Weights of a small waveform autoencoder.
Model: 19.4M parameters, waveform 16khz input, encoder arch transformer, encoder activation gelu, encoder moe expert_choice, encoder num experts 16, encoder layers 8, encoder width 320, decoder norm batchnorm, decoder activation silu, decoder widths [24, 48, 96, 192, 192, 192].
Training: muon at rate 0.0052, 11200 steps.
Rows from expert 2 of block 7 of the encoder, named by matrix and row number. Rows with one number belong to one neuron. Each number is 200 + 20 x the weight over its row's rms, rounded and kept within 0 to 999. All counts start at 0.
# up: expert up (encoder.blocks.7.mlp.up, 16x160x320), inputs 107-213
# down: expert down (encoder.blocks.7.mlp.down, 16x320x160, transposed), outputs 107-213
up.121,156,230,193,195,218,196,187,209,196,241,177,201,218,233,168,172,199,203,210,220,198,204,211,242,213,174,225,192,218,204,200,226,228,210,170,187,221,197,200,173,222,218,216,155,211,227,207,222,215,230,204,183,228,178,185,177,237,179,223,155,207,208,216,189,188,201,220,188,192,201,177,194,193,154,208,201,228,195,213,205,193,184,182,236,186,184,209,213,202,213,153,196,199,204,209,201,209,200,199,148,185,184,221,217,193,214,194
up.122,206,232,194,181,206,225,207,210,218,245,215,230,215,188,205,213,202,187,205,170,213,201,190,187,180,204,200,205,217,183,187,213,210,222,216,286,198,203,182,186,220,202,184,234,215,182,178,209,191,209,197,176,176,178,220,169,172,208,210,233,178,214,209,182,232,212,203,186,209,222,194,225,218,207,189,189,226,185,219,194,234,222,197,156,212,217,214,193,236,218,205,191,220,198,198,187,218,225,190,214,237,181,213,258,218,194,226
up.123,213,214,195,214,201,177,195,198,183,197,233,195,252,197,200,221,185,183,205,201,180,204,232,193,207,182,199,172,252,173,214,208,192,186,200,181,207,225,182,195,191,208,173,197,210,193,186,207,214,197,194,177,152,203,212,219,194,212,202,210,183,172,190,202,220,226,169,209,210,208,172,191,193,160,204,192,209,160,208,218,224,203,187,170,188,197,208,203,194,198,185,206,206,216,204,189,217,184,213,176,220,194,193,238,193,225,180
up.124,201,194,251,181,164,216,210,198,221,194,198,214,153,191,174,250,200,214,223,235,229,197,184,207,205,212,193,198,201,209,200,219,189,204,237,207,157,187,198,204,166,196,206,226,224,175,214,227,197,200,207,221,180,214,167,185,213,221,182,195,206,183,204,207,176,177,206,195,168,215,188,254,194,214,191,229,203,208,216,199,244,232,224,198,208,232,172,213,225,179,206,172,212,203,203,169,217,191,178,191,231,220,220,174,217,218,181
up.125,249,201,210,189,209,190,159,198,191,199,196,173,199,226,182,184,253,179,194,190,217,207,205,204,203,195,158,196,199,201,214,226,213,173,209,200,195,194,216,185,210,191,221,197,231,183,175,195,199,202,211,203,210,206,178,234,208,198,174,202,209,217,233,242,216,212,191,206,225,199,179,186,244,202,197,159,220,207,191,222,177,197,199,196,167,172,222,206,223,210,221,232,187,208,207,215,194,237,203,170,179,159,235,205,229,184,223
up.126,225,226,197,225,206,194,173,210,187,205,219,162,210,195,213,216,175,167,166,205,217,206,188,177,198,227,182,198,186,207,194,235,173,211,206,186,219,182,215,198,194,193,199,201,212,205,185,216,207,211,184,181,181,189,203,221,182,180,231,200,192,234,199,186,180,218,201,175,214,189,207,196,221,198,199,213,164,207,204,197,258,209,242,205,197,210,184,199,189,206,174,214,225,206,195,216,226,181,214,211,224,196,188,183,227,248,215
up.127,203,220,217,209,202,203,205,190,203,194,186,163,248,232,222,202,219,186,221,196,229,203,158,221,168,191,191,167,198,190,198,214,225,169,180,175,225,195,218,197,225,208,203,175,227,205,207,191,193,188,222,218,210,207,203,215,188,179,219,191,208,217,201,230,230,209,208,185,252,189,189,196,192,224,207,178,210,215,165,152,190,180,219,196,198,239,214,190,204,210,187,230,175,214,188,217,205,206,211,184,209,185,206,182,194,238,205
up.128,190,234,185,190,187,199,217,241,196,156,192,234,193,197,218,188,202,193,140,211,196,219,215,201,185,207,225,213,186,199,210,227,189,186,204,195,186,197,193,214,218,184,210,190,189,189,200,224,218,234,224,220,214,208,192,234,204,213,193,194,175,179,175,215,257,183,218,212,160,214,175,224,203,220,223,160,220,192,184,198,220,215,219,271,169,179,169,216,216,195,230,190,197,210,171,187,232,222,191,191,213,199,207,182,223,178,223
up.129,198,192,215,190,232,195,220,181,232,215,182,212,196,201,215,195,174,195,199,214,185,205,200,189,197,181,214,227,190,215,192,180,252,230,218,221,175,220,198,216,199,185,199,188,216,154,181,218,208,182,205,180,172,229,194,199,164,194,182,199,214,198,192,242,210,177,218,203,230,221,209,182,204,205,247,237,197,189,163,196,232,203,192,195,171,187,180,236,194,186,209,178,201,177,169,158,190,156,197,188,212,171,204,185,188,202,149
up.130,234,216,200,208,221,223,144,221,176,190,198,157,178,209,230,209,177,201,198,224,254,205,209,221,204,186,184,201,151,182,201,201,216,192,196,216,171,180,223,175,178,197,218,156,194,176,214,240,193,188,203,220,196,249,225,190,177,219,187,237,200,219,189,206,200,215,189,212,216,227,204,214,209,213,216,266,203,192,206,209,183,204,211,185,209,212,179,200,235,188,215,190,193,218,213,186,197,226,216,178,213,218,262,190,224,220,207
up.131,187,176,191,211,181,184,158,180,212,204,199,205,215,223,236,188,206,176,214,226,203,201,194,197,202,187,172,198,223,197,203,235,203,224,193,166,192,182,215,195,212,186,208,210,200,212,229,136,228,193,213,188,203,170,183,209,203,222,208,217,191,206,223,224,174,211,194,226,235,208,168,197,189,180,204,207,220,189,225,204,208,228,199,235,200,193,203,187,161,194,198,200,216,181,178,234,240,188,213,206,234,204,169,182,199,188,198
up.132,234,180,223,220,195,201,220,221,192,241,168,286,186,209,186,193,221,168,232,189,200,192,188,214,183,220,221,215,203,170,171,218,211,188,202,222,210,206,188,219,164,191,221,190,174,216,198,204,210,207,192,216,217,164,207,216,208,202,256,206,217,179,182,188,218,188,177,200,183,205,208,208,197,222,206,214,186,204,242,216,217,247,175,174,189,198,198,194,213,172,171,220,207,202,214,176,164,203,193,222,198,195,206,195,183,212,195
up.133,206,204,216,209,211,172,174,213,192,195,193,205,149,217,164,171,203,210,167,215,190,190,192,189,197,188,207,197,184,183,208,209,219,213,183,212,196,207,196,196,193,203,184,180,211,201,202,213,214,176,211,175,188,197,166,181,202,201,194,202,210,220,211,210,179,194,176,194,246,187,248,198,159,194,175,197,211,205,226,169,209,195,206,197,172,218,213,194,196,224,222,202,165,175,201,188,196,202,202,176,159,181,194,177,190,205,207
up.134,189,186,194,200,186,181,233,223,208,238,179,190,214,187,196,212,162,195,197,194,223,174,195,197,165,220,206,224,188,210,175,217,179,200,184,250,210,166,200,226,214,209,200,222,221,198,170,251,187,173,224,191,194,205,205,170,204,151,207,181,207,180,193,239,239,199,189,210,208,171,216,180,202,173,228,219,215,185,232,176,229,214,214,172,166,200,197,198,148,211,194,192,208,207,204,201,183,207,203,211,195,196,200,220,223,230,205
up.135,226,220,200,158,230,181,193,195,184,229,182,222,200,187,170,185,181,218,160,195,217,187,249,188,199,216,156,200,200,182,180,196,230,195,205,202,229,193,200,172,196,179,201,225,217,175,198,188,195,215,185,187,190,186,195,191,192,230,192,220,193,190,183,214,180,208,218,191,214,213,166,175,249,203,180,203,193,187,222,194,205,192,216,245,192,214,181,220,199,193,167,195,208,221,208,176,216,185,214,165,265,192,189,197,201,226,203
up.136,190,223,204,214,167,197,212,184,190,185,205,182,176,222,174,192,167,221,232,201,226,170,200,190,237,197,220,192,208,194,202,184,226,178,165,159,197,169,171,219,218,174,244,146,200,218,204,187,195,206,204,218,215,188,220,201,202,221,220,221,214,222,186,200,219,228,220,236,194,212,184,197,223,187,192,209,222,200,203,224,180,205,247,159,210,213,209,196,201,202,194,196,187,193,188,195,220,185,163,224,170,223,219,164,195,202,216
up.137,195,232,185,185,220,195,203,184,203,203,186,228,174,216,193,200,181,231,189,203,216,178,170,245,209,171,190,234,205,177,220,197,218,185,188,251,218,212,184,175,204,178,184,210,215,231,245,210,218,155,197,175,178,177,183,186,219,203,221,213,223,166,190,200,194,187,164,167,199,168,219,213,240,204,185,181,186,208,205,202,208,173,209,222,185,165,200,206,186,197,207,201,211,175,188,175,195,224,206,170,194,210,218,154,202,200,210
up.138,191,209,210,192,194,201,211,201,127,188,179,210,229,210,178,191,189,196,189,204,205,199,185,196,200,193,209,198,191,221,248,200,186,222,191,153,174,219,191,187,219,190,194,188,187,216,207,197,195,232,167,185,183,200,205,181,200,203,218,212,202,135,178,199,196,173,218,232,188,211,198,194,181,219,219,205,196,213,177,188,204,193,187,201,188,196,216,192,227,223,224,205,178,166,176,229,202,242,202,252,188,218,174,175,214,232,177
up.139,166,192,181,185,174,230,206,218,204,215,182,215,170,177,204,179,177,183,185,201,190,205,232,185,174,200,184,227,194,193,217,221,199,203,165,259,188,199,194,161,224,208,216,193,173,229,192,174,191,188,201,215,194,203,191,191,208,212,183,193,191,168,186,192,169,198,201,217,198,175,194,184,194,218,180,232,194,220,180,174,205,190,185,203,192,214,185,226,178,199,168,215,186,167,197,163,199,185,220,207,194,227,198,160,186,201,184
up.140,215,165,165,176,193,201,205,220,201,205,211,197,187,157,185,233,191,217,220,200,190,211,180,232,209,195,220,240,224,208,183,181,202,169,215,252,248,218,200,180,182,211,204,167,187,189,223,219,187,179,223,209,198,208,191,147,179,203,181,200,185,192,178,202,196,215,188,175,199,205,215,196,185,190,184,176,242,186,206,207,205,230,224,223,200,192,193,181,206,203,205,203,237,209,187,190,199,175,224,225,192,203,212,170,177,281,200
up.141,182,209,196,158,229,189,215,191,211,197,214,214,186,194,197,223,169,249,213,186,225,181,223,232,210,172,225,218,196,175,212,166,229,186,179,243,192,214,165,198,219,189,200,227,196,187,193,203,226,211,198,191,192,173,178,210,184,218,206,217,224,221,231,193,196,193,200,204,195,180,182,201,165,184,211,207,202,170,213,224,174,180,211,233,183,211,196,202,212,205,219,197,226,217,217,235,205,194,188,209,147,223,182,208,211,209,204
up.142,188,189,204,190,221,192,208,190,188,193,131,169,213,275,227,161,176,196,197,212,166,181,207,212,172,181,189,202,210,206,220,193,219,182,165,167,210,207,212,241,200,181,193,210,173,205,207,199,216,212,193,179,176,200,203,178,230,216,211,195,203,177,202,175,194,183,210,218,197,190,213,204,182,224,179,231,184,214,203,209,189,179,201,209,178,172,180,220,207,209,210,191,162,220,214,187,191,202,200,192,191,183,178,160,181,194,189
up.143,206,173,215,205,184,209,201,205,207,207,170,227,211,210,218,189,194,206,200,206,216,218,178,207,188,208,184,232,178,209,179,190,183,226,178,197,203,191,191,194,169,200,215,184,207,209,195,216,195,221,186,177,191,197,196,199,206,247,170,213,211,197,233,197,223,195,228,208,207,220,196,218,222,244,216,235,194,208,206,171,205,206,221,220,198,201,163,156,153,201,152,196,208,214,213,180,173,208,230,173,248,214,190,184,213,207,165
up.144,230,216,174,214,196,190,178,214,222,232,224,227,220,220,195,180,185,185,192,209,243,228,203,212,225,198,217,220,207,244,187,223,208,155,221,197,191,162,210,190,149,212,188,192,194,201,199,193,212,216,210,209,210,182,221,211,202,203,182,228,218,201,215,191,220,172,215,195,202,161,197,217,201,209,196,152,188,217,184,234,185,177,228,206,211,186,207,196,225,201,236,149,190,205,193,177,175,180,234,220,182,237,192,161,201,230,216
up.145,208,245,190,235,219,212,203,188,184,208,233,188,144,214,201,238,159,176,185,187,191,184,220,222,197,202,211,191,208,168,193,170,236,216,185,195,215,200,175,194,197,202,188,192,218,180,162,194,162,202,204,191,183,186,199,181,196,201,193,204,205,213,212,216,197,224,251,236,220,181,176,183,232,205,234,199,197,190,208,192,229,221,163,198,184,194,182,229,204,170,200,246,238,190,202,195,214,219,211,195,235,247,201,165,155,194,199
up.146,135,218,188,222,208,178,192,209,236,202,198,213,169,162,202,186,168,227,206,200,192,218,194,211,206,214,210,183,189,155,172,191,214,210,188,217,211,175,186,161,192,162,203,209,198,212,217,166,214,216,222,198,181,184,176,219,197,232,187,185,241,213,181,195,146,201,170,218,192,167,207,185,249,201,188,250,181,193,215,155,199,201,185,177,223,197,161,240,186,210,186,176,151,195,215,192,211,233,217,177,190,228,208,164,193,210,168
up.147,189,189,186,212,215,165,195,201,219,179,225,165,196,181,199,206,204,232,178,186,224,244,194,207,210,191,176,242,184,194,221,196,188,205,180,226,176,194,200,201,206,170,201,224,188,195,165,217,204,193,191,209,181,219,190,169,189,216,193,174,205,159,204,240,231,196,217,190,191,209,217,204,200,181,193,192,213,239,192,200,182,227,192,231,219,182,206,195,205,208,212,206,205,218,217,195,196,186,214,247,205,201,207,194,201,178,194
up.148,190,220,214,181,197,207,216,225,195,192,189,215,175,244,189,161,237,216,206,208,248,224,230,180,236,220,210,208,208,200,207,213,231,182,208,189,176,179,190,199,183,181,191,177,200,172,181,179,203,195,242,204,213,179,199,202,235,197,206,181,199,210,201,208,207,218,185,183,185,218,183,210,194,205,228,206,184,188,224,218,197,202,160,207,188,196,174,238,195,222,205,161,191,200,181,184,192,216,215,162,143,218,217,197,207,202,182
up.149,224,174,213,214,193,183,171,196,165,225,197,162,199,221,168,203,181,205,192,186,215,205,180,198,224,164,194,185,218,184,197,192,216,196,191,206,206,224,218,212,201,195,219,206,202,212,209,194,182,180,218,214,173,184,198,207,193,191,181,206,205,205,177,206,197,213,202,195,229,183,176,191,187,190,183,212,170,183,179,186,207,220,185,203,201,205,215,208,219,187,236,201,146,195,203,176,196,177,217,150,178,204,239,197,201,160,212
up.150,169,190,200,190,208,178,194,215,186,171,183,212,204,202,227,155,210,220,196,193,179,173,209,208,210,188,216,168,212,188,211,208,199,219,201,214,225,246,199,210,218,180,222,225,185,196,214,192,218,189,174,191,205,220,206,238,202,253,220,194,207,178,219,219,186,201,202,220,204,191,237,187,194,197,224,187,234,214,221,193,234,193,182,220,193,172,193,197,205,177,199,208,227,213,187,191,201,190,191,160,204,201,192,212,212,208,178
up.151,218,216,205,203,198,201,147,171,162,183,187,172,195,258,206,179,216,192,205,222,218,202,192,149,214,180,196,205,175,238,210,200,196,198,200,226,159,246,179,188,198,194,200,172,190,240,219,184,214,183,225,191,239,200,209,214,176,194,216,170,200,188,208,191,208,210,204,183,196,219,216,180,210,171,214,153,198,250,203,214,178,207,173,169,185,201,217,203,223,221,255,185,167,209,201,194,172,237,194,211,193,216,212,199,207,196,199
up.152,227,210,216,202,215,197,209,193,205,236,199,229,180,195,224,182,165,191,177,251,249,183,193,204,217,206,203,189,207,183,195,211,195,159,190,208,208,164,191,197,204,206,224,239,188,256,202,226,198,187,198,216,224,189,195,212,231,249,188,214,215,200,196,189,206,179,187,185,200,228,195,226,217,189,176,192,171,194,186,188,209,207,202,214,234,212,208,217,230,189,198,203,224,161,203,163,192,191,178,201,195,212,222,165,179,197,183
down.121,209,214,218,193,171,209,210,224,199,218,196,249,199,211,200,253,216,209,171,219,187,205,189,184,185,215,185,209,207,211,200,178,173,179,201,222,170,194,177,227,213,187,211,228,203,185,203,170,148,202,172,223,187,223,198,190,209,235,166,174,179,213,188,171,213,206,214,228,183,201,167,241,189,180,183,218,197,211,234,194,226,210,208,190,228,198,203,197,161,206,213,234,195,201,187,197,203,198,203,217,218,204,208,144,229,210,216
down.122,209,185,196,177,178,192,225,187,180,224,170,211,210,199,218,177,154,176,203,210,209,203,185,214,205,168,180,187,188,209,229,205,211,192,166,203,230,199,208,219,189,202,178,183,229,171,206,197,210,261,206,172,162,199,198,180,219,167,205,200,197,176,188,229,220,203,194,200,233,174,189,194,195,248,196,200,194,205,193,239,187,166,191,177,232,172,209,209,192,199,209,219,189,198,193,208,216,209,217,209,195,172,200,212,243,229,173
down.123,229,201,190,207,234,178,195,199,198,212,202,184,159,217,198,189,222,194,187,223,213,225,180,180,199,194,212,212,210,219,184,213,195,197,202,205,229,219,234,220,158,172,196,196,209,206,243,213,215,205,214,234,240,189,166,197,182,171,210,187,205,215,212,203,242,173,239,202,198,180,184,199,207,193,183,201,186,183,194,184,220,181,246,192,207,213,228,179,202,186,176,193,193,216,244,209,225,202,197,231,199,175,192,178,195,222,204
down.124,219,227,205,171,183,204,198,209,200,224,226,223,213,178,239,227,175,214,170,223,176,229,213,189,209,222,190,219,189,170,209,231,177,178,190,234,187,235,215,204,243,193,189,225,154,185,192,208,202,209,229,210,200,173,207,200,173,200,213,185,209,194,205,171,196,213,208,205,236,181,209,208,216,214,201,235,191,184,195,196,211,211,200,187,179,201,188,223,196,230,187,214,207,187,193,208,216,198,196,164,221,204,164,208,202,167,191
down.125,198,227,185,180,197,177,242,194,235,221,209,243,215,207,223,197,191,213,169,211,210,180,232,232,221,224,216,239,189,180,166,183,195,196,193,213,207,162,197,202,167,185,220,189,191,214,186,227,186,169,226,220,205,149,188,175,191,196,210,228,180,177,180,220,195,189,212,183,172,210,198,222,221,176,204,210,194,184,209,186,210,228,196,206,224,187,226,183,199,215,185,224,184,200,168,225,227,201,167,230,180,184,203,146,177,213,198
down.126,195,179,218,195,219,221,191,218,205,198,177,225,217,233,203,196,184,215,188,243,193,209,207,202,195,192,187,213,205,218,200,167,238,192,204,214,190,191,266,180,203,201,194,217,192,190,193,205,199,228,208,205,159,175,202,167,209,169,172,185,234,194,180,200,180,179,208,212,186,168,190,172,214,187,188,187,213,201,193,164,183,221,190,189,193,220,200,185,224,184,199,188,197,218,237,185,226,220,232,235,195,202,227,171,187,204,196
down.127,204,208,161,241,186,198,200,203,215,223,189,228,204,188,205,228,207,207,193,169,208,203,215,186,197,220,209,203,184,223,220,214,141,202,219,232,185,212,195,214,199,214,232,206,184,193,156,203,185,175,207,193,221,194,206,174,180,194,185,212,184,225,176,154,185,218,196,201,192,202,182,190,230,232,222,201,180,192,220,195,189,224,222,194,176,166,213,201,166,183,189,236,182,146,190,171,208,148,218,205,185,190,168,185,211,181,195
down.128,221,190,213,214,208,180,188,186,202,244,237,183,186,195,184,231,216,217,206,201,183,163,182,240,191,199,214,176,237,169,183,167,222,199,206,202,210,210,225,184,184,219,197,183,159,176,169,193,189,167,188,190,230,173,169,175,166,198,226,198,227,215,198,183,192,222,217,207,199,223,213,183,182,186,204,240,189,181,228,224,189,231,217,228,218,235,213,211,228,208,173,215,214,197,212,228,226,159,187,175,184,204,176,179,197,221,166
down.129,231,206,188,212,192,199,190,198,203,197,205,189,217,158,181,186,219,195,216,183,233,213,194,211,193,206,179,156,206,175,201,202,227,206,170,166,198,175,196,239,224,216,224,201,188,234,188,205,184,191,200,208,181,221,168,230,173,187,172,198,223,246,208,179,185,190,188,204,198,173,231,227,189,197,163,177,205,190,201,212,186,178,153,192,211,186,190,196,198,228,198,186,205,180,202,188,187,190,200,193,197,200,208,254,194,190,223
down.130,196,171,225,187,208,207,211,219,218,210,197,166,174,213,189,185,217,208,224,240,181,184,220,198,238,191,236,194,231,191,231,181,214,205,186,199,187,185,150,196,189,192,200,246,218,223,211,189,191,177,197,199,176,151,182,205,199,204,224,204,230,190,240,196,188,208,233,216,189,194,200,196,188,231,173,186,223,233,210,200,226,219,181,224,183,176,237,200,190,243,199,163,186,211,166,216,219,145,224,239,192,228,193,204,187,207,207
down.131,210,201,207,204,214,222,176,208,183,191,195,180,195,193,172,207,208,225,229,235,255,223,211,190,207,219,179,189,189,189,160,178,194,213,189,200,180,167,164,163,192,215,228,215,198,177,207,207,194,210,208,210,205,217,204,212,194,202,222,192,204,226,193,193,198,182,176,186,184,174,192,216,198,162,187,189,176,200,158,210,239,220,173,228,206,223,184,201,194,254,205,202,225,202,207,198,180,222,192,191,206,211,205,214,206,220,203
down.132,158,167,205,203,202,204,193,195,186,157,188,167,249,184,204,170,240,169,218,198,207,197,208,187,275,179,201,207,192,198,185,218,212,209,180,171,211,192,212,205,214,223,196,193,201,196,201,191,178,186,195,203,169,182,202,198,209,217,167,198,197,226,187,210,198,184,184,182,226,205,198,198,184,193,161,187,195,211,217,198,198,159,174,233,213,208,214,211,170,188,221,193,203,206,208,214,208,227,218,177,214,210,193,240,231,189,189
down.133,212,185,206,196,204,198,258,178,205,181,189,215,184,177,214,189,211,181,187,233,213,192,218,174,181,210,208,215,222,220,184,185,234,184,251,204,196,184,159,213,189,170,197,216,213,197,187,213,194,201,174,204,205,196,225,192,205,183,202,200,171,191,201,212,199,238,234,227,186,158,184,186,212,199,199,193,233,211,188,196,226,222,241,189,182,192,208,220,230,229,185,167,221,238,217,203,196,201,202,220,236,196,204,135,203,224,192
down.134,179,197,222,184,195,204,184,215,223,214,177,194,188,193,183,182,226,222,210,207,176,213,193,205,221,188,210,207,176,221,203,218,199,245,191,166,169,183,207,191,201,214,219,216,204,231,196,200,168,221,185,165,189,217,233,211,206,187,178,212,221,220,195,166,171,187,195,199,178,232,239,216,213,236,195,150,221,200,183,202,176,199,156,185,193,178,205,178,177,213,212,203,205,207,212,191,176,222,198,206,193,176,246,249,199,214,179
down.135,201,203,223,190,187,199,188,202,204,207,175,185,184,193,211,193,207,177,239,216,190,190,211,208,187,210,191,196,170,209,197,203,179,217,225,228,199,189,202,196,214,191,182,183,208,242,187,245,194,182,177,208,209,190,208,220,162,189,225,229,225,192,226,220,184,172,208,202,204,185,239,186,206,231,227,196,219,190,228,181,198,219,206,186,227,218,205,174,178,216,223,209,184,210,161,215,210,205,235,183,176,192,189,202,181,164,211
down.136,255,186,184,192,196,203,189,195,181,207,197,193,217,200,236,172,201,178,160,208,186,204,198,202,205,204,189,184,172,223,179,192,212,220,225,193,213,216,221,210,217,219,158,186,186,221,197,216,191,174,201,204,212,228,213,229,199,182,197,226,213,212,208,213,176,220,181,182,189,193,184,160,209,221,190,192,197,223,173,197,218,180,173,189,181,248,201,249,223,167,230,200,184,211,215,195,216,198,226,177,187,195,197,228,206,206,203
down.137,212,194,206,199,197,203,152,224,178,206,186,196,229,204,191,231,228,187,239,190,175,236,198,186,193,204,193,159,194,205,199,219,158,204,207,177,175,198,198,236,205,234,191,191,206,182,198,186,165,200,206,233,194,218,218,231,192,189,186,199,191,222,195,177,222,215,208,195,183,234,189,203,160,183,218,193,194,211,219,204,215,226,185,172,186,210,168,167,207,194,233,208,189,217,201,218,191,202,191,171,230,177,202,243,231,233,205
down.138,233,193,213,168,218,196,218,199,223,203,177,200,204,231,191,183,197,216,168,223,218,185,216,218,199,193,230,185,224,186,181,213,218,192,166,260,217,191,198,218,184,191,193,194,210,183,199,206,195,196,210,226,206,209,209,216,216,188,193,210,177,231,264,179,203,209,186,189,216,202,168,158,195,168,204,240,234,169,223,209,203,204,245,193,192,200,170,213,184,206,176,177,238,212,222,218,206,197,194,185,185,218,210,155,215,205,206
down.139,174,178,188,212,240,184,186,214,202,148,195,203,205,217,209,206,236,235,214,200,229,212,207,212,210,224,203,193,195,182,167,215,165,194,204,182,221,209,234,187,221,174,202,209,178,180,206,204,175,210,226,210,193,217,206,208,193,175,198,176,199,215,179,194,193,166,237,202,197,210,233,206,204,183,198,210,181,193,203,199,208,225,208,227,213,202,175,185,213,212,211,184,218,200,209,201,197,205,186,190,211,186,191,203,221,210,238
down.140,204,231,236,215,265,188,197,189,215,185,213,177,173,202,180,200,206,239,177,198,227,212,202,203,196,195,216,188,185,188,209,227,180,175,201,201,192,190,189,204,185,198,171,204,211,212,201,194,191,176,207,185,165,188,195,210,214,223,219,181,210,238,215,191,184,238,184,197,217,206,178,207,189,177,229,205,203,185,211,185,205,167,196,245,197,225,188,198,229,216,203,165,209,177,222,192,178,207,212,187,197,197,195,170,221,209,201
down.141,215,195,244,208,174,203,193,216,182,218,188,230,226,197,192,198,167,223,199,198,194,173,200,188,183,214,191,228,189,221,206,173,188,192,199,173,218,226,188,207,208,213,211,191,215,203,192,217,200,201,185,179,225,230,247,204,222,235,179,189,175,181,203,179,161,210,223,233,215,188,191,198,203,198,237,236,202,189,192,205,173,221,206,201,194,192,184,206,181,203,218,211,216,219,176,199,189,209,212,216,172,213,183,187,201,198,197
down.142,199,199,218,216,216,213,233,205,189,186,181,200,211,196,209,227,200,202,154,192,242,187,187,200,200,184,229,200,185,226,205,197,191,226,180,267,180,224,165,196,236,185,194,215,222,216,215,200,181,189,213,195,204,216,226,216,189,204,202,182,173,169,204,210,198,192,208,211,196,198,202,214,204,187,208,205,202,181,217,197,176,188,198,213,204,221,184,213,236,181,154,185,214,205,203,229,212,242,186,206,202,199,188,175,186,198,243
down.143,211,205,180,189,201,198,183,205,196,194,170,171,218,208,179,187,225,192,235,163,210,206,217,194,192,210,177,193,216,218,227,194,205,211,182,178,197,194,199,191,184,236,212,185,191,210,243,152,183,157,202,181,216,221,186,202,220,209,188,183,202,202,165,188,181,214,196,190,182,209,198,174,200,218,203,185,214,211,154,176,191,200,158,218,179,183,196,183,208,195,224,182,205,196,202,197,173,190,225,190,221,163,164,239,230,192,203
down.144,178,191,203,195,205,212,240,213,186,200,178,202,181,216,223,224,198,187,185,256,194,201,198,211,187,192,180,209,209,168,219,182,226,212,209,216,189,207,172,228,214,178,192,197,185,208,182,205,160,204,191,190,167,158,205,181,219,189,201,201,193,199,158,195,237,222,217,208,201,182,186,175,190,196,175,240,191,160,199,196,226,211,237,196,196,204,197,211,235,187,185,204,193,178,229,199,196,179,192,199,188,194,231,176,169,184,188
down.145,211,203,163,210,184,245,170,226,178,193,191,219,210,201,214,218,178,199,202,209,199,195,200,186,216,260,167,230,201,187,177,175,171,240,220,201,193,240,189,202,201,205,241,211,238,189,190,215,211,194,175,164,206,190,198,197,167,221,204,177,184,142,195,162,174,222,187,174,213,219,201,209,189,201,183,194,221,247,191,193,216,217,197,165,186,221,225,200,202,207,204,210,153,165,164,182,218,189,231,213,194,192,203,203,204,245,212
down.146,233,172,241,209,191,159,215,179,204,207,194,221,214,235,210,240,189,206,238,184,182,178,185,200,207,192,204,200,181,208,208,207,180,219,164,214,166,179,206,203,187,228,182,214,241,173,172,233,186,172,163,188,210,221,183,213,199,171,187,179,193,233,210,237,160,180,198,201,253,235,174,170,171,176,185,179,203,211,220,190,205,210,219,207,190,189,212,157,212,190,187,239,195,217,184,226,227,246,198,198,214,172,195,199,201,217,211
down.147,206,207,188,203,196,211,179,207,198,209,197,223,221,201,214,212,193,205,225,201,169,221,200,185,168,225,180,146,189,220,176,207,178,195,225,213,168,212,209,230,220,220,198,206,210,225,235,206,204,190,220,215,206,201,234,221,181,197,176,201,195,189,182,207,197,184,174,195,240,170,180,199,190,205,219,182,188,214,208,232,226,198,189,171,198,166,203,175,147,241,192,201,199,205,195,188,208,230,186,173,180,201,224,215,195,196,210
down.148,225,193,197,203,201,205,198,203,209,177,194,227,209,193,198,250,202,176,178,196,192,213,203,226,183,224,169,206,189,208,221,212,194,180,200,206,217,173,200,204,181,218,194,217,204,173,181,189,202,192,213,207,172,191,177,194,185,186,180,212,193,205,204,181,190,169,215,215,190,206,220,219,164,234,152,242,194,194,177,210,193,224,222,192,163,158,215,217,213,225,181,222,195,217,197,202,205,191,239,267,193,197,197,175,206,215,168
down.149,207,203,228,203,223,186,214,189,204,181,191,217,193,193,221,189,180,223,194,214,200,198,202,190,220,175,246,233,195,212,183,188,169,220,188,243,228,197,186,197,181,192,187,212,229,205,173,194,204,208,207,195,206,196,203,202,211,219,235,217,176,199,223,198,174,207,207,215,165,233,230,198,174,212,217,186,187,194,246,214,202,196,244,218,192,183,221,209,159,201,169,206,244,187,195,199,225,243,201,204,193,158,163,157,221,221,196
down.150,213,223,183,196,233,183,240,196,193,245,209,214,207,188,179,237,210,198,163,206,207,218,219,196,171,199,176,243,201,170,200,194,200,206,213,196,234,221,223,211,164,208,180,190,195,193,160,196,189,193,243,192,214,184,188,173,220,177,184,184,184,222,199,199,206,230,180,182,249,170,184,229,188,181,178,207,178,188,201,193,190,196,229,203,204,210,225,209,213,208,196,185,203,222,221,181,212,204,213,204,226,167,204,135,150,187,233
down.151,211,193,190,193,172,207,252,237,202,176,218,228,198,189,200,221,199,187,181,188,180,204,222,210,175,170,199,204,222,166,202,183,222,203,169,246,185,154,198,217,209,172,226,216,155,159,181,211,174,218,210,211,186,225,202,187,231,191,212,226,177,217,200,186,216,213,193,243,175,167,163,219,178,234,171,215,218,195,189,177,199,188,196,204,218,224,196,235,217,208,184,191,199,216,184,166,212,165,213,228,211,206,210,143,226,215,199
down.152,158,195,190,224,192,224,194,212,230,191,215,187,226,228,181,190,195,196,209,162,171,201,198,210,163,204,175,204,191,200,176,181,154,223,203,213,174,212,198,209,190,208,204,200,160,217,212,235,177,201,191,202,180,217,219,187,188,163,220,187,188,210,187,177,170,204,195,179,202,219,212,180,190,211,203,174,185,183,197,177,178,215,178,212,209,225,149,166,202,183,196,218,202,196,189,213,199,189,201,192,230,199,166,215,213,224,244